A small audio frame classifier, trained from scratch: depths [9], 37.5 epochs.
Rows from block 6, named by matrix and row number. Rows with one number belong to one channel. Each number is 200 + 30 x the weight over its row's rms, rounded and kept within 0 to 999. All counts start at 0. After the name is the row's rms in percent of the matrix's.
# filt: filter width-5 conv, dilation 2 (model.blocks.6.filt.weight, 256x256x5), inputs 162-179, a 5 kernel for each
# gate: gate width-5 conv, dilation 2 (model.blocks.6.gate.weight, 256x256x5), inputs 162-179, a 5 kernel for each
filt.179,095,238,193,207,229,195,225,191,225,272,255,155,150,174,207,207,132,231,142,175,180,176,208,203,238,209,240,214,151,185,196,192,256,128,178,237,158,194,177,213,235,282,193,208,220,225,198,221,228,217,214,218,206,230,177,190,210,212,155,170,184,172,202,214,209,196,161,235,204,219,210,278,123,166,191,194,185,264,182,226,192,195,212,177,202,179,248,227,190,199,220
gate.179,101,229,166,193,163,186,267,206,176,196,149,140,181,153,210,201,173,233,197,240,201,199,202,161,163,202,177,169,230,198,207,154,209,242,257,213,222,222,210,220,182,269,201,202,175,175,178,195,175,189,177,237,201,216,186,211,231,255,192,202,204,149,184,186,192,199,168,177,168,181,223,289,173,197,174,169,129,193,174,202,172,217,193,176,185,199,260,217,232,222,207
filt.180,104,231,211,205,221,234,188,190,202,206,219,171,216,190,210,188,183,219,229,234,198,203,203,182,154,157,210,210,181,176,200,206,226,198,186,169,235,240,191,177,179,178,165,179,188,209,185,163,223,251,245,201,223,234,254,217,204,213,202,153,176,245,234,174,162,153,183,203,194,143,116,196,167,159,166,184,161,164,184,191,145,209,192,160,142,162,210,203,200,229,220
gate.180,104,195,190,212,216,221,206,183,189,178,226,231,216,162,131,173,182,186,212,189,200,260,288,253,210,213,233,219,197,193,175,189,199,202,230,233,221,219,212,164,226,215,223,225,229,224,173,201,222,242,240,164,192,217,223,207,258,243,230,193,179,252,244,215,189,185,264,288,231,196,181,221,187,197,186,181,187,213,181,165,208,264,255,228,208,182,211,175,182,211,228
filt.181,101,230,208,195,223,240,188,211,208,124,193,180,247,210,190,191,203,215,201,133,184,215,229,188,183,203,167,183,211,250,197,142,211,170,166,194,171,243,230,167,215,217,194,218,255,226,232,225,195,190,227,183,173,196,184,171,168,202,217,166,174,170,190,165,196,230,207,217,193,144,185,175,169,227,219,200,214,199,212,167,192,177,196,206,255,280,190,161,200,239,141
gate.181,094,168,176,197,189,237,231,198,141,201,198,213,186,175,186,199,215,226,173,232,156,199,202,194,217,195,173,183,185,211,200,245,226,141,127,271,240,243,164,129,190,204,183,192,221,217,205,211,181,194,194,201,192,220,215,191,209,207,209,253,195,172,196,182,176,189,207,216,208,236,176,176,151,192,184,257,202,201,151,261,150,198,206,202,222,202,205,165,192,215,306
filt.182,102,200,201,200,159,147,186,162,162,200,202,161,189,156,178,176,235,216,233,226,210,201,235,230,221,191,186,221,178,189,196,233,184,191,240,252,171,164,176,234,234,168,183,196,201,187,216,150,185,185,183,189,202,254,264,217,200,225,205,225,212,226,208,190,201,216,181,318,240,229,197,161,148,175,223,218,207,220,208,189,213,204,211,145,152,179,223,209,225,194,190
gate.182,098,185,214,184,174,179,326,242,227,220,230,224,163,189,209,214,165,150,198,154,178,215,153,216,213,217,190,224,156,204,201,173,270,248,206,180,231,233,201,200,223,241,246,201,210,224,145,89,174,171,203,202,228,244,221,212,259,257,212,194,213,157,176,232,225,193,256,224,205,154,174,204,230,195,213,206,233,194,151,163,177,204,239,193,191,204,205,230,210,215,181
filt.183,107,175,208,206,225,195,197,178,195,174,186,209,185,182,229,212,242,242,227,258,250,209,210,204,230,242,194,216,224,213,202,197,190,180,208,210,172,169,171,157,145,193,188,194,171,190,188,194,208,196,196,221,214,216,221,224,183,169,180,155,186,191,193,187,193,186,216,236,222,228,222,218,206,191,208,234,223,215,235,205,225,188,176,169,157,177,194,174,185,196,191
gate.183,103,205,231,215,219,165,160,197,185,183,193,202,181,173,161,207,195,212,207,230,217,196,199,195,220,217,185,179,177,200,190,197,260,254,243,213,197,224,189,171,197,177,193,182,181,173,204,237,225,214,204,202,208,200,196,200,193,178,192,186,205,192,176,196,186,203,209,226,250,247,230,206,196,179,179,202,196,227,231,211,215,181,161,178,178,198,242,219,204,245,252
filt.184,098,183,220,227,182,198,172,230,197,181,207,201,194,183,140,212,186,172,193,192,183,222,212,173,134,140,177,252,240,257,224,190,142,239,177,196,224,183,211,143,233,178,208,225,241,227,213,179,170,222,224,204,196,186,251,219,172,240,206,202,182,225,216,181,111,156,198,219,160,105,138,154,215,213,213,178,164,202,220,242,237,171,184,210,170,168,187,180,226,265,229
gate.184,102,259,234,187,165,205,233,248,230,214,230,203,242,160,153,199,150,208,206,189,176,228,270,172,168,196,219,192,157,210,177,155,200,211,197,217,195,215,240,181,220,196,158,234,224,198,180,169,227,233,201,153,167,237,229,188,199,195,177,178,182,239,268,159,150,175,251,284,124,155,191,190,160,232,202,206,186,200,176,227,164,259,244,149,182,224,198,222,187,210,214
filt.185,109,235,266,217,259,251,221,208,193,194,221,227,151,216,153,227,176,142,183,151,163,205,194,197,170,195,199,233,192,212,187,190,215,215,220,201,219,213,212,210,215,203,257,210,238,210,247,271,235,242,230,214,227,208,210,224,206,201,171,197,234,189,176,186,167,172,208,191,192,206,239,197,219,171,181,202,179,195,187,193,201,185,170,189,195,185,189,196,232,188,193
gate.185,097,218,193,199,218,205,245,199,226,234,220,201,155,181,183,210,155,177,181,183,192,219,205,208,209,204,192,200,131,201,152,206,275,154,167,249,205,195,173,164,250,260,236,240,218,224,193,198,214,170,196,207,228,214,219,227,181,187,158,200,193,208,195,235,226,237,220,203,207,206,163,266,228,176,215,226,172,200,184,195,150,191,179,171,190,199,228,230,177,236,199
filt.186,102,219,225,197,226,165,183,168,182,227,207,202,219,209,299,194,240,233,208,189,234,193,170,193,214,203,217,261,232,224,236,182,229,219,226,199,210,204,155,271,206,161,178,180,193,195,187,181,186,200,178,183,191,222,166,226,203,222,261,114,240,185,197,195,252,192,198,203,219,194,215,191,213,216,194,248,187,201,215,204,242,204,224,185,231,194,200,199,228,119,97
gate.186,103,199,197,206,187,219,187,161,61,156,209,169,198,204,220,224,215,226,215,242,208,167,200,210,177,204,231,255,197,188,214,215,208,214,160,250,213,171,191,181,230,218,192,163,175,206,180,181,215,210,180,203,178,165,202,204,198,201,146,175,165,202,214,237,188,195,180,217,179,173,181,210,196,142,181,211,193,204,93,153,177,208,205,221,163,179,199,239,223,229,218
filt.187,092,204,209,177,232,182,223,235,176,243,221,184,199,230,252,179,140,184,234,205,187,195,233,239,229,196,215,202,164,174,207,187,228,221,219,215,209,168,214,295,201,208,187,150,173,188,222,228,240,189,191,185,161,149,153,194,205,195,155,153,203,195,187,227,224,227,191,191,184,195,211,171,183,129,196,168,215,225,208,201,172,208,202,192,195,181,235,258,214,249,248
gate.187,095,243,227,230,224,223,226,248,230,179,231,248,224,214,158,225,174,178,204,137,141,193,218,243,187,188,226,204,185,241,224,179,183,163,127,259,255,250,218,189,224,203,238,224,255,251,167,201,208,167,154,170,204,211,186,202,153,180,234,223,184,213,214,183,183,202,205,184,219,175,186,166,176,206,196,217,174,199,190,170,189,210,191,198,257,249,219,191,157,176,200
filt.188,096,180,191,213,203,171,216,205,204,237,266,229,174,186,223,226,228,259,201,210,219,182,187,174,185,177,184,175,187,124,127,212,232,220,265,204,214,239,188,256,274,199,164,194,200,218,217,210,188,213,218,187,208,212,174,166,190,246,229,179,184,197,194,175,212,189,164,230,213,162,170,187,169,198,205,209,185,210,202,188,182,195,210,211,219,198,204,171,253,263,207
gate.188,096,173,186,108,168,226,250,227,276,271,220,154,166,171,215,176,169,168,252,204,186,197,193,185,199,221,224,217,187,125,220,243,170,155,287,182,151,154,217,284,246,242,230,193,219,220,215,203,178,178,207,225,218,227,215,230,216,184,252,178,183,194,194,164,191,212,191,187,231,201,218,211,172,165,207,168,233,201,268,190,201,200,193,160,155,144,242,223,191,241,193
filt.189,102,160,151,130,166,218,194,181,195,152,161,209,219,223,182,155,233,261,251,206,180,189,203,227,229,210,203,177,209,163,221,243,252,166,176,181,235,243,214,182,159,211,191,175,169,142,207,240,221,211,159,203,216,236,183,200,200,182,261,219,205,177,186,180,210,243,177,174,220,239,267,235,196,231,193,181,221,211,217,173,145,184,168,152,220,212,183,123,147,150,179
gate.189,096,197,218,206,229,193,195,178,214,203,218,220,212,217,193,171,154,174,182,181,237,197,235,244,226,201,264,236,222,185,161,272,201,193,156,135,200,150,160,133,110,228,191,205,205,220,203,230,225,200,204,222,163,190,202,246,191,149,201,236,263,214,239,216,187,131,190,226,227,251,179,234,168,193,162,215,247,253,261,238,248,236,257,204,216,169,151,161,180,190,222
filt.190,100,159,171,208,182,163,172,170,205,200,173,241,205,239,207,199,223,194,173,204,194,238,310,274,346,286,201,208,251,229,225,140,160,193,195,226,209,201,221,208,192,172,211,220,225,201,189,211,200,216,207,194,238,209,252,205,266,252,207,250,216,225,233,227,248,237,267,289,233,304,250,190,245,248,260,247,206,197,233,217,218,231,198,216,189,230,171,184,216,155,202
gate.190,097,242,218,207,214,245,237,263,213,239,240,189,197,196,191,204,113,151,159,171,161,289,326,285,274,241,217,216,192,265,216,186,187,211,182,237,227,199,210,170,251,237,213,222,209,234,202,229,201,212,215,192,134,162,130,170,179,180,177,176,149,235,256,240,233,229,195,184,163,171,147,230,199,189,186,193,191,194,197,204,177,231,262,244,263,242,187,167,169,203,223
filt.191,101,240,239,181,175,190,172,166,212,230,233,195,204,183,186,194,188,173,195,136,156,179,166,219,205,208,242,256,190,191,192,189,209,132,162,229,175,152,194,199,237,195,218,198,233,219,208,213,211,205,225,216,195,207,198,191,244,163,223,161,176,191,209,183,226,211,220,189,215,181,208,236,183,174,223,203,217,240,238,202,179,208,237,216,230,213,203,246,192,200,213
gate.191,100,266,244,221,184,183,213,134,169,211,149,150,130,199,219,192,248,249,214,257,261,220,192,200,225,196,203,211,234,193,183,192,207,210,209,182,203,193,174,240,235,205,197,184,181,196,218,219,219,212,192,218,208,183,195,219,242,203,149,199,212,177,188,223,210,196,212,173,194,186,196,207,144,164,200,197,175,174,197,178,135,208,222,209,182,195,178,206,189,196,188
filt.192,104,191,174,190,190,188,160,194,197,198,205,200,167,232,151,166,246,271,220,190,184,183,194,227,205,209,198,172,190,206,233,212,180,207,211,204,250,200,175,178,188,168,172,204,222,191,198,213,225,196,216,201,200,199,199,187,195,266,205,236,210,194,173,192,164,191,202,236,200,207,219,160,165,177,206,182,199,244,208,156,201,231,222,225,219,226,140,157,190,184,201
gate.192,100,198,237,153,190,122,200,256,205,231,199,185,203,169,176,169,203,186,206,189,255,235,232,180,181,183,236,203,173,215,214,176,186,141,193,192,170,217,245,222,212,214,246,183,211,180,203,219,185,213,224,204,203,186,191,212,163,152,188,206,233,224,226,199,189,138,208,167,186,214,217,154,191,193,173,147,200,182,173,226,250,198,189,177,212,212,238,198,194,176,174
filt.193,106,207,181,184,158,173,195,212,217,213,213,214,224,216,159,187,202,199,207,233,209,210,229,214,198,225,219,186,192,202,190,202,190,199,197,228,182,209,192,136,176,197,210,195,249,241,224,237,210,315,292,207,206,201,214,203,205,187,216,230,216,194,160,168,40,88,213,204,207,188,195,172,205,186,184,184,193,170,222,219,212,188,177,191,155,159,176,161,183,182,201
gate.193,099,213,277,246,203,208,200,188,183,189,236,172,234,223,202,214,158,154,164,157,157,202,224,204,189,176,173,199,238,231,200,261,254,205,178,248,166,185,212,98,203,193,156,188,209,230,183,152,163,172,164,220,195,180,221,224,220,160,162,237,223,210,322,260,232,203,208,209,202,184,182,211,206,191,199,226,195,169,190,242,239,197,239,247,228,202,188,216,178,204,219
filt.194,096,187,236,195,279,205,184,156,179,163,156,234,226,204,218,208,229,184,192,213,257,216,196,179,184,182,220,195,231,198,193,175,228,75,270,199,195,259,117,209,205,180,207,191,190,172,225,234,186,210,219,199,179,180,175,192,207,133,231,175,200,215,219,227,232,217,234,171,232,182,218,216,204,222,240,188,184,115,185,223,204,209,202,187,233,194,188,186,175,236,180
gate.194,099,223,167,205,210,236,213,265,241,264,226,165,248,206,223,197,219,200,136,203,201,180,178,135,197,218,208,182,223,231,196,182,142,313,242,212,214,165,230,218,182,201,204,259,249,244,196,198,149,204,233,218,205,181,203,228,238,236,188,206,175,166,201,198,182,195,196,180,169,188,180,206,200,240,183,192,154,190,127,227,193,203,176,224,165,141,179,221,272,217,220
filt.195,092,181,156,192,195,143,196,188,169,161,197,201,235,207,162,193,247,279,201,228,259,179,229,230,266,227,251,187,197,208,187,236,244,222,224,243,237,204,231,210,252,221,180,216,197,174,204,237,224,216,211,210,181,194,134,162,191,216,180,234,235,171,172,217,210,198,160,198,198,294,282,233,180,210,180,165,200,234,166,205,239,169,190,206,247,233,203,203,158,137,212
gate.195,100,180,189,204,190,203,201,229,198,227,211,197,178,170,147,161,187,198,211,205,205,210,228,209,245,281,171,179,189,202,164,234,255,248,203,221,232,203,231,185,204,190,214,225,260,231,204,243,226,253,247,197,185,191,198,203,181,200,172,209,203,215,155,152,128,156,176,211,176,203,226,185,178,153,174,160,123,168,156,198,162,221,205,197,171,179,212,185,209,189,189
filt.196,103,169,192,213,199,212,220,160,178,188,167,156,176,164,162,197,239,213,210,192,210,141,175,194,176,184,219,189,172,187,174,217,163,202,212,245,235,196,185,150,172,228,217,183,199,195,198,208,200,206,198,237,243,212,217,201,247,239,252,258,207,135,215,214,177,184,204,204,218,212,190,217,205,197,186,188,214,146,189,194,203,191,198,209,180,190,159,191,203,225,251
gate.196,100,232,257,250,194,226,219,209,193,199,185,225,211,152,198,153,201,122,162,210,163,233,202,187,244,196,176,241,259,198,211,167,202,209,151,195,233,217,159,162,175,213,252,237,181,224,220,196,212,206,213,205,192,190,193,222,240,197,226,245,182,171,163,174,194,180,189,170,211,228,193,224,287,202,179,211,210,174,186,256,192,212,237,250,235,187,207,223,218,184,191